A small sound classifier, trained from scratch.
Data: trained on Morse code for random letters and digits, with fading, noise and interfering tones, 26041 training examples.
Rows from block 6 of a small sound classifier, named by matrix and row number. Rows with one number belong to one channel. Each number is 128 + 24 x the weight over its row's rms, rounded and kept within 0 to 255. All counts start at 0. Numbers have three digits each. After the name is the row's rms in percent of the matrix's.
After each channel's rows are labels from the 100 clips, of 14848, where the channel reaches its highest value: "strongest on" is what is common among them. Only what is clearly more common there than usual is listed. The data: Morse code for random letters and digits, with fading, noise and interfering tones.
# convs0: first width-11 conv (model.blocks.6.convs.0.weight, 144x144x11, each kernel summed), inputs 0-143
# convs1: second width-11 conv (model.blocks.6.convs.1.weight, 144x144x11, transposed, each kernel summed), outputs 0-143

convs0.130 092:082132158129120094146147129112084164145139109123155147164138112132132131112145149130100119124152096093123120094131091165136108096103157113130176101110164125137099134140140133144130130093151102089155083127145111154116154145130102111175138121120129094089151107062116146075094129101131136178121109142100116114094120170138109116127143142110114095164109110159131139178086122123161106115129098113140130118129086152090122136115086119152141
convs1.130 105:108129169098100152127118114097166112152112121098125128148131117131160145107156075118097138088137141108082178122148116125149130128091128117074120128135113109122057116070153120113144138107114108155158128133144090142082124152110098158153104127107136147159123111120145103069111109119140117113115134097186123143086131152129098120147128128126132166128135100126158127156121102134107093150136151058084129155133142137132099112120139134128148
strongest on: the character "7"; first character: 7

convs0.125 091:151087129133110124098139103153130125107099099147105126107118063105139097051147091125136115131113132109130144123160123097094130148111068125113099133133102138120123129128121162094109106119122118122118138079103126114077168083084151101110114117109124145111114148146143094122146095145109089144062156071121148103127091120118110130113103136124136141081157112141115129137140161134132115096121114135135130133143139105152098108129101074106119
convs1.125 081:126125136136065093128168136142124110148125142106127131125183111151093138129144121137104158176120118124110114152123120112087089097139162100148177138121146140077112147130161140136079076133169137096119120087149142086116137121115152144118128125126137147101172163135096101096123158133126119128141122108137115131125108132112136126135102075132155145108136141115071093128100148154124135071142121172141173097125132178130134123086122135151109
strongest on: speed: fast; the character "8"; the character "9"; first character: 8

convs0.128 103:111146128149098101168112130097100172101155138137129140137135145118132130100134131092089133127170091099098127109131099139110079117099125104150174125117140117091119142111112151141122122098173106104153082135146089124093152135136111130136125124133115099059167127079123130104129145108138128169097112150094092081100113159119139139139108136128100112139117143144141152173097110130129094100123109089119082132142105135113136108097083096163154
convs1.128 114:106134167126120135148100119105152143151110112123114132165155120107166156105155078100109178115108134097072192123138123117155150149113156089103152129137119128123104129107156130123139164122112155135164124137138118151120171126110098130146106101119115179149134116137150131073120106109135106122161119135157138149124126129113098112177108151133140155143148122130150109193122127159101111154129159113098152161155139185137110083113127139152179
strongest on: the character "7"; speed: fast; first character: 7; the character "6"

convs0.38 098:088163099120148143123100125133103110129096137139145160101152134117072100122163114110109122158118131107151125132131130113108157077113111118132157134130132114148091121132136119107123115113106130121127105106149188083098169111156091128108124142149130126131084141121114115151124132100115132096160107129130118143128133158112128130116173107084172080137102144108096105130165134122108102107108127121079085101123079098078093147115098071079116
convs1.38 088:122117156149132139162176149104140138112100091129103106083128124125133132055069116138149166116114082115123131085126148112126126093070100119141104125149133115125112113130131094110115152112166101124138155094086100154111117125119092078138108153083142161124124135122096121137097137155142136099094149091086110078130151158164125122110072163145101146121117116154143115113085099103150118133148134133128131157112115123144140119128144124104113
strongest on: tone: middle; speed: slow; the character "c"

convs0.77 145:117161145144065083140157173095191170133128094099096123173157134139161136162135164140121114110098131124141131127133110098139120171137131149145044107146103126146120091137136112121107154171130137134153175149092157122137076110138136157127140140130146142135155127083139147105166121123137131131158122136126149150144147119141148129173101150114134127142136122151102124137119081137129136120127110165159136159139181143152124118140146120155160
convs1.77 125:105088140062110131142170075148105112119158118126119117130136073082152126123110144156103118135114123169105140147107119128151135116172153095125116132143089147115126144129125135106114142108106149139119126157123115159128157099123133098111142086132109116134155104143127138058155116156130126122086118118115121148098095156113057124101118134136109122109110077130157112154153108146147130132145115096127172156119163174122130132136090158160175
strongest on: speed: slow; the character "o"; first character: o; the character "9"

convs0.10 090:135133134090112120144090100143111141053135134127103155113112145106098105109116099097130087107089093096092100165110118109105106130083128138142127157074089124112126117120096156126140093126135117157115122139143121119115149084143148152103128124135078087093122161133132107176166127137133122161109121130101126099124090128141115145117140154151109117129168138070139160126121108107100098108092116118092114121141107102131098136153094128161086
convs1.10 096:117104139128098108176142151117124144140124124123122151125166132095151128110106081094126204103101076109073146124125129134123130125120144084114129155122108111135100136117119092114118122136120150144129133106098084155151164096111124092110059100127102176141154110133104117126157112134132110112147098134101111129116102128126084129132107125126117136144133145162132094166113114177121092101141151126094173147120091160136119079124119150176129
strongest on: tone: high; speed: slow

convs0.21 082:122157066127097124092105137106114142101169114098121127128132080145124097143154078086141110096156134146118107112158153125127120156143108176119132149121137123149167154098134170098091125131106147095128117184101097126098146131141162164176139156161144121109161157089095122089113116113113137108119149156146087100111142118150113156162155118100101133139157105121125134104120146144101110120107099099120078111136133112137150119138142106140093
convs1.21 105:151129152139085163108110127139113114090102111125157145081142101127105123145147123115100136154058133130139156155084123124176111135121130122128125134057080146115109131120111117082100105136120147135126139129117147146119166096092146143123161140117110146156141174090085072097139116106118126132129099109132117144112122123104153128115122111098113142149103121122127102169102160170137113134096149133117158099139085190145106129096092123152124
strongest on: the character "6"; first character: 6

convs0.96 111:104107134140142130150132095124122097085076152143121131110114080098143116112143134110109141157123098164126127131155139094109114115100117122101120129098059152115140110156107124113123125142071143140150126140165103103123096077175099107080115124118109142125100126122092128157125137128117151109111146105114128182109142135127113151115127079110149121093107111127122129087131095103106109142070138119091119152093142080155079164116105108111144
convs1.96 098:161118165146122110116142150129100138101122129112152129089171150148137081099084091111148147130116110112121073097142110138068127126143089101127099118158111153138112123133094112129147123134119148080153154100131130143149120124150136115127121128104125120106131154129094118130137178102152130116125112096076174158145117088140153160070098118137107116143107131191148139116071179099117121095109127140122146130135117161110138145088136122119090
strongest on: the character "8"; first character: 8

convs0.50 100:106145117121106154099101082087100190081150135117112100086108084121139073113131133127083121140147119092125138140158094095120107118107122141166120112118091101112138123110133161111132128097120120128157119099091125104110146098128130106134130146104133096062150108092137111141162132129134127141116112162113101132115098147127099116134112150124135091128147124118107181165066134132111068116128090130083126108140143086119124107118107116124136
convs1.50 108:114141163129119132173152138089135131120133105132111124095171133131136136099136091144101184119115109100083108126141140126100119104099150087141158133144146109130086120097117088141126128116134123150152124099137116142133122125141100096139068115131173169136135127140123139104147146084135101068149093177116111128118119148148097118145135145153134148129116138135112104129132120160108096126145180155099172156125139195120121071103125171155153
strongest on: the character "0"; first character: 0

convs0.109 091:110121080134072120112128134134128125108153124126109113098130072145115091133138080103098113112129122119118095164180144159139109139114149180135104127120153113138140154095156167092124141114102117133081132149105105127103137164120137161165153159139125133139139141135127119117136105099110138104146114110151085098121147115179128139161117134137110129149187099113121165110136139146115097146073119143114082099136121083124141118147154072128084
convs1.109 109:135141134140066136133127132125120140075095099114134159091160125132115120132141124110088132139069130127131155153102117144156106136131135116116127115092051142115117120120119123082100095153105150119142155117106147134130144088104122131107143125125109143148145157095093089075142125104122129115130094135123129125106119135131149122131110101088120122151092115125109066155117153183135106129084158119110152110132105210153116122097102126156116
strongest on: the character "9"; the character "c"; the character "6"; first character: 9

convs0.143 095:106107085105136123135082083115082124047129141118144114110086089109115098061119130111107128147119121140115097112141116149148102111083109121116157137097095119124142143123083113113130114104088118112119079118146095122097116082173150094135121137135105109120103122095121105142098122123139118148113155116127115100123135134138110120127112125130106148127115115118131151102118126105130092114098100124098062081104091116102103142132077101111135
convs1.143 082:130119161129131174126145132104117121128112109123128152129204135131175097112106086121125159122108124109121136125140109142130107118136134114143127152152091128125089140106124138120153141170099165086157157142129116150164144093139122101149061139116106151117171102127132112106138136114144089113131111132080127150126140119140122163118119117118119148173125111160140130155079156165072084144092143116110161139179126182140140103119100112174123
strongest on: reverberation; the character "4"; first character: 4

convs0.53 093:106137135108111087150139104157093145112176090110109129101119109140101125101121138119141093122101127144121086108116087085120138103093133143145093129126110120139152137142088121126142124114141144144153108132137090122143096095146134140152101159117139106104143115092094152139114083124157124151148160097084112182163103123157085113117097078118099153180110098155145153114095068147145161124136149090153133150155094159132133140124113148132121
convs1.53 078:139178140120152130108141120131146099130138138140169168101167168163123181150103112122152140095149125133091163091104134139141148163143135080099147124147104129150109130117141125115124084139140135158135092119133110138150100152118158153131108143134158142166145112156151107130100145155137113134137127110150142130096078178121117139103141096145097178168149137152162178143129098135164107150168148079131154149115112113116114189131097136136130
strongest on: tone: middle; speed: fast; the character "x"; first character: x

convs0.42 078:107102103133132155109113114073117115083134153110122100109127085111151087102138131120119114118135129126125114141189161117128065137131125150130084135119108144117149136113056152058107112126079147109107110159110068107158117087115136127138154162118118144117120146094163126153166139135148155130132144106118117117114141133136140139127107140139096161130147109113163169117083121155136097104111073138119139104104147098154124115149115128148132
convs1.42 087:134139109148090179125126126102114121100126118123163133095171126135100132141123116150085130137108132122128153161097124117132104129144129080138156160101091141128104162127135132108101111146099147108146129092119159094130156089116128138135107120157145143136166159099127117122135129108116099114122133144112093164116081146106118142148142125084125142169160144154086138139140172185108115144109168137109148102140115200141156134121055123172154
strongest on: the character "6"; first character: 6

convs0.118 097:100136113137140134085080095089114135082118141139148134116105070133118063136129143150087117137087138114135133131161134112125124134116137167137133138126101123141153142129141169113120137123064140126143139118116151096131130122125162134142157140133097128117099137128131099144157129110139165109145153163140132154147162123126106141121124137086153106113136086100100158109113122115114083142082109143053108081099107065123109147145120089092129
convs1.118 098:110119166129126148144152149094107155111098113088136132082195135137133112075108108143096161135096115091096125125121124144113102085130133100125122107138088111137095117101115079115120150112106132128154170089115130141136129126130090091140101127121155140134124148123087129096142170077121106078127085113095113116110118140169117101111125137093110110138095115168114097121137124161116099118128136102105145129115124205136120096122120123125097
strongest on: tone: high; reverberation; the character "9"

convs0.124 092:090129127145159159108159123113089070059073146089110118090150085161135081117158138157153148131124141139143076112124134136148119148126137173124063154151120150139150154156125132088102132140093131122112143126126083140117106105164140133145140123108149146122118111091132152136098137138079125125123141122133140131166152099137134163137132129137116128152145132133134143084126100158147118169115121138132148118130140112117128173185169102101126
convs1.124 113:131123155106090127093127110138102116101116071093161112111127098168092071141145138183114115139087143139152109120100137113193107102149164136121069070111091130117110114104114121115070120131100116107114145085141139138133148110119149114114148145120103094153117143127130107084148124105130138116090129121147116116128127121106120132092124120100138125112100069113112100118116149117113120115096150129123111102118081157119174151139107105116107
strongest on: reverberation; tone: high

convs0.137 125:090119129138153140142123118145106133085092139149141143088155098066137116098141140132109135151119107130135141133089098098138128107126108131145105115125054133152128125147091113105150117089126126135169113115146107131141137047153098096126156145085135123134124131134138134162137144150140135118144145134140136149086148140093133120086166116106156093138140151118140172124138124137126064118127152120073108122133148117124059154128080115101125
convs1.137 101:143136116157125160139131111107108114136129113115149053148118138178117073109074097149145134109168123113141081084134173143125102090150123144138106122121167091129099123118126084143164130100139078136093128098094092108134138142126119112111107146145130122113102112161131110174126117111140117095112118111097113121153150098129111131126121149130113125109157130156133156104154137095108124138131138146110100100090113110087171150171143092091099
strongest on: reverberation

convs0.101 094:126148084109088103105108140122133124101132119132114180122119080133138106149160095112094102111115119107110108126168146106112127160134114158139113133088145110123154162090155168054094128139113116108114136134112105113096151134104176166159144146161119101113146134105099118086141119096110155098117137118137100091116142109153109142147139135087120129109125107096122141123092154125122084120088101142107084109146127073129138126151152085148104
convs1.101 108:139121150138091117141136121139108123095116118128140140097154103130108131126139116102086152154069130102136168157090122147149114130115144109128142142068072146127111114108110130075112081136130125140129146143116145128108165105086123131113136142111133139159147160091087075084135109106113116112131097103137126128115083141132132117127099114084109122143100118116112063161138164181136100117114150117126176109138103187136107125099100142146120
strongest on: the character "6"; speed: medium; first character: 6; the character "7"

convs0.24 083:109118123125115125110134106101127142068098130114107129116131084132143063101140116125154118119118124133126116127215138131128100157115132163122092119134080132112151144141044155088106129142083150092127105147117085137126120093116152135155136148116150124134139151079156140121144138136126135166105138129134140130121157153174117142153099152143099153136129111135148163132113102164124117110122056133149144142121144105156098128159100113141118
convs1.24 096:123120135130076137128143133116116116105129124119173134066161118149119137180096145182096142145097142151145146129073125103113092126152128098132122126109103159106109124135127144084087122155102140073124115125103162099141139090102126143127137101141139105150168145090079124097137132112113119130094150134087125156125065171092124152139133122097140123141134120132100135147102157155113133139109155131132149101117136169146153144115079111162155
strongest on: the character "7"; the character "x"

convs0.11 145:077110110114164123142107079132068110069104146095156121112104095102117117046112111124145150120153118134115128148121096126143117099096114127133156129110087118125130138147087094106179120095124150135164104117155117122137110094158120083128132122090120128136131138127115106138140149151127144142104184111138099134117124136122103103082155114116106145109139146121153196127133140114117104114117157105101122121137112127121107158120074116095102
convs1.11 120:112116133100165152141145076123099116126128117081146078158134088137125092111124084159166127127137116120121069091127134120120125073156132136124075099153140117139120124137120087135165142067104124107100099138129114144149143095152130081117074133112118127128107108158129134142137093157138120108109120098118133121141127079146049120103142139144107113103129110154148151112127140116115102152123132125129123114114109121058129142158142107106137
strongest on: reverberation

convs0.16 081:142110127108149136145114121170125100136122123157121177133122116089152159157100088092137118138116107137133134147117085127107166156134102138102087117137125117144092143109143160092144107125116130143089114162131107092101200107085173122099100148135121134175135123122148090124092110143137144161102139093121166117111099147138095103126167115126100171122145142093112090184111122149146137119102100107142150142141091150130135157166114108130098
convs1.16 099:132140126106118086144159126201120127120131142119130138104125117126114112110127112073129111168115110111175113141110124139150121147122140130117138110115114170141119102145143123089127040151143107121109101101135131140127159133095138128095121180122097128153140134106091068097097087154111128136124124089162141108103100147126124127127100124122123137120094130094129121155108188137162100092126139113145174093119095140138093166094138141135095
strongest on: speed: medium; the character "z"; first character: 7

convs0.69 088:106108130128092100120142137107103088066090131107094114099138107150114072114139103128160144128163134145163034117154145157144120140107136176113100122134121143142150140124099126117120102161094150126113124154124112149089055120161137152177098158132149137106141130094119123105104139136086108121155133116129131156173128096154134143118119140124112140147096100130129134097145124133105121163109129094124098113102116120123128155166147125120102
convs1.69 107:109099147109095110127128095125091132094139085093137143088141093165123109120136138158110120112074135144134121153092107087140095116148135140133075084115091127130120129103131135102081131140097141116117143121154133121138117103141171136139129154102108099147132125080091115095155089113148167128096133121127130136114087139112138124087152079096119134125080076146115085125115148124126124109096193114127111110108089157130149132110107100129117
strongest on: the character "j"; first character: j; reverberation

convs0.78 108:081103125065139129141107088120071118111103141117135146111123060134110098127159127142145122160116124113126133103107112100132124115110121130118125095130115138118128146156150126099142132090098141134140100128169134105091138082153143109141122110101107132133118113126109115142105130109109142145122157129114122142102152138111089109110137097068134102133136130110118147103128119097130114135104134109084061100112069093088114140129092052082126
convs1.78 093:153145174143116147102116131111142110128108086102116108115123135159162105117122091135155140116092125120104090037161156103133108114116111130140111106134145087110071093105095102122126139102129132114135185090097115157119123152127112121157103143104112143116083120143116113102114132126119096101130116128118116120151166095134119109102086143115108131103097097127172120096091111089108104123137119117124092137124109117108155124105177100088101
strongest on: tone: high; the character "7"; the character "8"

convs0.111 095:098135104125162133128110115116111117086032155119156140107117110103115123129125128116116127159092128107133083137134077145143129116115129132120149104146070115130140135147133111092131145138073121109138088095125147083151115100166111115130123139103117100127100107142140115161094146107143145111134122135141141120124146140140148143137134102085140087125119132104114143101139094115137094119112131138091099075085089120122073157138098079084108
convs1.111 080:150117148137118179134159123089103128125108077082130102101142138148143125106066143177128131109116119150152112038139158113120112101151114135131089135167144119127117135136131129150129188112114134100142186096125106144131119124158099116140082149101130118131110124132101132133131159132117117103114127110071122124152160135149111135099115145118089140123141093162141130120088106111102148118113115117106110155120158170152160133154126075124119
strongest on: reverberation

convs0.41 100:103111123124152139110148115108128130103109102083072147147158071121148098119152115121092083155078152119135131110112104084124125137121107112114051125149106120120106132111121123099148110120096121119146159116050115104075147102142125120145110108149131134144113116114153123143140115113114120122116140093082144138122118118095114125094150132091154124148101098122088103111134147107095085125094121113102141120135133099101108196145109117140128
convs1.41 095:163123119123100083114157168125092140115106101103113097131131112132094119124134145126103140149157120126101119138130142156149070121163111123100175099135139138082118121119134094160093103111126144139157165121082161093142128144099159134084188090144109096099164153105089111100116151115126115131177112124167146112146135132085100108119104097091145115120127115107085089103099138129123129073118111123115120125109150162122126134123144094129141
strongest on: the character "8"; first character: 8; the character "c"; first character: c

convs0.59 127:139154114146106117137140184133176137151119108139138165159129137114155122162135142156107122120128133080115141100127132134107149161144143128114156129139195111144131158120195139138106143141094128125137161124118130145115184163118137142136131117140094110161105148106109136103117133118127095133226113153131136139169141138129144150192143148095162123117146111124096080130157152115138144148092082160113118142140127133125146100121157109140147
convs1.59 142:105137138083094112145151086148108117082138116120144112104112098119097086120136151132105151128093126121125120127101145111175122087121163117143088075084085122119109075088103125101118102086108107122081116123131103144107137124107124105102139120117115125141120118105114092084125078116107145120097100112124119109111117133127086111099114150121121086102071093124119074133123137126165090140133138099130136114094094121107105127113111160111110
strongest on: speed: slow; tone: high; reverberation

convs0.126 140:121094096097134111115126087163084076081120115138140092079118076116099090071113114123146089130104132157125047115135129131116121114089144138156132116112095133125154133144120138134121114109142148162128096147162094134153108111156109095129096133109135107150154114150122139116128151156107107142124156074120097117117104108150081122078126128172097145114154114111146143129132079140111116140137150137123125135149118128126074139126137140129136
convs1.126 158:089103119103108136155161085105107143122174087121093099136158099150112130086090138169152128132134141173132124157130125124101131099157129151128094136158115164133149112166170116127143134134127183097106139133137097125163116088158142107135094146127121166142155084136154150134147090173176151132108158094103127174160145133136110133123137096141101135155128091173146143138113120159129151136119135134147144155115155149112161131160131103156153
strongest on: speed: fast; reverberation

convs0.72 098:060157150130128083129151100130155138113128134069103158101133139101145127095121116145140106140139116148123135133134092069131126100126173113120071105132106129104146127153070080120149150140126150138138108161115107163126116105155105123150118114131131147133149124073148145119132150123126139150092165118066127124115116155124128138116093123123104145142118137156146168147093094145116131121142116128142143170124143122143115102142040135162131
convs1.72 085:129134105106155075181147111122124120140151164145143129122149126127115141143106124166124131150139152117157107075144132124129101135128114060149114145154120150077117110164138101116082148136144137117121096131119149130112138134100115113117171027142150076165149137103112088128141117121124115127105104148117121134122080171118100130125068142109127118101145138108114160129081110156164149137131097112155135102145147151105131145122140119138138
strongest on: speed: slow; reverberation; the character "w"

convs0.94 082:126152095149144128122106125122144108111123138144143159088148104126132095109085084126092146099158157138144143127139108076076083128144110163137138165121149113142159150123084155137124099159105134128153134133125106144105172102082155095152130146138136118104126137127148132157143143130129125122066153141112140142113165088120145136079130129098149153107155160140122113096108143169125115067107136132119111104158123091153110125118091072115095
convs1.94 090:150146142167076119120115102133138080147136167138175107128130108144057157152130149146136145149092153135179127139055143113124107084137115110137137142091122145121129116102141141123079098127163148140086110121126154081123140135119122158104136132121145139136135196120095095147152163128101128104105136121096127156132079111098162114098095124153137114127116137125132100115107147155131163103145123160150150081116124118113132147112110144137125
strongest on: the character "8"; first character: 8; the character "z"; first character: z

convs0.46 084:159120155103099153142154111123128098155167128137100156149134103141130105144140081095124097124108110153113121123109145103069168140137075148094097171124148114136131137096170185114124096130139111117109151164154125105104159127091158155134124113189119127157142074148155119129153119157131166124114143086120136139121126118119078112106109128110142141089161133114115073131090116113132151099126117117108098144150121124129147136155147086140111
convs1.46 122:139130145143123109127119109196124101135105149123123124135118119135110146122162109097132139159105107079129106136124120092150136123103140125137140119057130134118098100109104124138119097137167096124108118102130132121087148145087132129083175135124123141127120149109086096131103132113075129123116098076136117121124121111133125140127104127116124125116093146116136071142096161130145109078129132154155148084096043113112100111096142165105084
strongest on: the character "g"; first character: g

convs0.136 084:136088165120076145164146132147141111141144112157108115140135127087147127143126079090088097101136103128098119170120145107062172118117070138093098190141141109128113101107175162107149109145141104120110147150148099141119172120081115128120141114158121126138142095137128104132135129144132154097107147092152138143112128131135101090122113106104131134113176140126113063128102096138122132093109115140118121159126126144134108099112130089136138
convs1.136 113:135129140151112104137124126194117100128134143146134134143114127127110137110134104073140149159136115092119122134114130092136147120089148125136150113060139132143114112089103149137094087111188104125119093116126129117098150149106114129107171148101121143147121148124104117123094137103079101125105108076116112125111145114124144123132098132140097118119132147118134081149083169139147126096121140155143141074123066124121089109075152169103092
strongest on: the character "g"; first character: g; the character "c"; first character: c

convs0.123 108:110127067085113137132085098119102132067117117129131141094089108100105119081110117089130123130119083119102116127111101133126128102106115128139162118095086104115129152104127156089132099110092090153107077123135105100087128086163133123130118131124112082119121142108130118143110118124103126138105126131128117088101119138135099143148122130159086131140151127085132158117120115116117062130105106118093074111110094094119114132137086089143107
convs1.123 088:137112189130118156158149134107136142101083119112105147132177122105174139119114110130120185117069116127109140130121116136114119141144129110123122139144094131133112116137091094099135130174109169112147165111116112151160153081107120103130082125115101185131158103125122104090153148116143133120141101129087137149154132141139138162139104127137142149133109100147154118173087147165096097122120167143115154155147125166161137087124102134176120
strongest on: the character "7"; first character: 7; the character "6"; first character: 6

convs0.62 080:088159103115136139101167160090114092085119114126136112116155082142123093118159134144121128109173144085138075109138137195114135116143110164133129122155156134122149122111139151116107125130110122089099136148141090127064092124175121135151129126124147114103137164116123151101097116105081120100158118170135106144160136081123124137137138135121126111134168130119106114071146140150141122154138062140098101118139100120113135097129117101132116
convs1.62 101:118130152125103137110093119132102098086141069108124116121136110169079082115144137125114129131083122126172125154104132117167129123114135144095095077094094123139123111098122118125070131136134110113100142102148162146111139116135163123131137157095108128161107129129130087095130132109133135093112114111150133117145145100099144134102088113139125123132078097122128071120115173131112131111105166143121095103116058151130148147104118121088082
strongest on: the character "v"; first character: v; the character "4"

convs0.65 088:068133115140152157151122131119134135090107154086106127076139131103126104107084116124110125121142111141100100164143081131127100108106137126143125165141110112104107143141040105136171123170122174122136137147113097155096100099116126120132098132111139111110134127095142126175136140099144137158091137128119127121132106146154150130103097126118109145109125148134152141134081087173093126088106107113125114115125126140141105122130050106134093
convs1.65 089:138143120141102119129120108122133124124131114135113122126170110158117124157105119151109119162085189138186125147104136101117134108150137091131082122132132149074133108143165141082130114135131134079101096137093172100132144118129154138092146114139195107160129158077110107149151095120127121129130119154100115152126077161085144165134097120132166128129090140143133128137088163186118139113118143151155155099125131126146144167126110125137158
strongest on: speed: fast; the character "x"; the character "q"; first character: x

convs0.34 082:155153096136080114125125121098121111095149119134128146135144070130143084174116092124122137091174140135134120105126113110098103157107114176129128154101136110113143148132063144119087128146109115119141105166112130140096135112103150098154130138152148119111158107121138120122138122106140147127097134169105118144128172117145137118108100167123114118139170136151080104107096132134133120075115055094121109132134107102134143153107087078136087
convs1.34 098:164133156164081134094107100148141086133108128125125106094130084139108138168119139146129130170081133144172130138070133112140123115118134127161152130087110161121118133142082145136101121147148159134132106096150160150141141128134129149136159125112160138125172173138098106064134134130088107143096121151095139164128117144092142134103142146154122149145055117116142096138089157146100124103138119159140160122136105133131132131103117149181109
strongest on: the character "c"; the character "9"; first character: c; first character: 9

convs0.75 109:117137153112100119119145148104158172123151117113108118148134110156173121153138149163159105109108144124129104121156146141132154182135136170153102107163118159137159141142138164087086133155122155123153153165098109127137139124110172163153131118120136136167170112076136151084153131151134137166151135128132138128163141149135122145157101162165129156114149106129145144166128101136153152144147103146143156168147167134167143122143161139184177
convs1.75 106:109103117095067099134163097138137109101120115124155127121138103097127153126133122153083126150086123137124145150102124100145123136136175106127131123091090138096114147090126144085081106131102119108111125130123114132108155101116125112114137102134114103127161125093114125057150112117106139125103103118134117121077064159098084143136117103074122131109098103105116101157123119139161086116124149108130146115123092159126124139114068150167137
strongest on: the character "9"; the character "6"; first character: 6; first character: 9

convs0.9 107:097130100106140097143127121102114144078094140103129121098125090114120085139122140117073100132052081122118108137134079145161113130122144131133134153118097100144149113122117109107132133142070154178157127153142171111124088101129116129130150149151112133143136136132108135133125133090154147124151124123129115151120148146157091103121144091062117138146115111115072116102122128144135091101077120125101108124147128128118115110160095071156129
convs1.9 090:156137167133098135121144119122114115126108068147112118077174128154137106099107099123126147101110142111116118102122124139146134119136097134114072091135098104156119100138117117118145146140150140141156170088123167153143132136110132103128134149092127135131116142135097083104136104085150085106115083107097155132099136114138131102126070145112102126146080121137150109142072153122139083121143116121138135139152087165168108129098158091110079
strongest on: the character "7"; the character "6"; the character "b"; first character: 6

convs0.114 099:113150067134130125156110121105089142108140139140166132112125112131083099124123160116097119111148105105129104128123105165144092110126130150133176114110138077144121130101123134089134138098096102136096100143148109100090113137172122134152148146155126089137117126109105110124078107093131147116137133151144096099126134156130125117147127101112091106152124129108100140089125128120150097113099093106093077066116082133087122120137115054118109
convs1.114 079:136145169149098175129115131115138126105089083093114142124166120116166119116134107129116122124076145131126150125135117125160143134123123103132087124147077111144131110129131119094136133157112164118161169125111144190162156087103142128148114120095125162149131142136095089104145140104148104113123097105103139149124143114160149139127085149131143135143094121153151110155047160151120088133118146111115140149154113193176117116095128116142112
strongest on: the character "x"; first character: x

convs0.54 087:078109145104088110119113137106087149154123087106104162182128122108113161091155152139123094139133095084109130076124096175113111112099123131119130100120166128115116148115135138125119121102139108078155097091143103139110142127147124130145111122107133102120145143055126161092094129102129145170120129122080111132091112172133104128123143131120110120152144093145113149155086121115152124136143089094131110107136083151096121155120091119143142
convs1.54 103:102131150077120135150144115102131105147118118109113118162111102138134145112121089135089156098156116092090200112163127119117116137087125101109139146118132099120046108075174114132141117076112097142125138134145080135072125155101112152149104109116124132119131119126136104078149111135115118102135149104165115143098135152118085117123147120139123170120128102127133135127129108119129117128106130051096119140113148147131137107094121122115153
strongest on: the character "4"; first character: 4

convs0.98 082:108102130117090152163153142085131134110137100169130137118130102085152140129159106125077108129129122114105137144122126094079154113117064142062088158151134134148123131131187191092141096130123101119134124176135115135127170096074125138115142133158117119118150095133139107120135101156156135122131162097145134118147130128136118124141147103089142152103150134127087098143120133145141130098108103148087121171119149128153130098108118094155142
convs1.98 120:116126134138131113176146131176132094133124139167127135115121138137108148091154112095129148172137089084129124130119129103159146121084161118132155097075129134152106106081112136138089106115182087165108096093148141122102138158115087123115160156098132147147134147122121110128097136095068122112121111078130104115099169143120133126145091148138089120112124141113137108139108161130163118119129133150138154094101087116107099105111138171119096
strongest on: the character "r"; the character "g"; first character: r; first character: g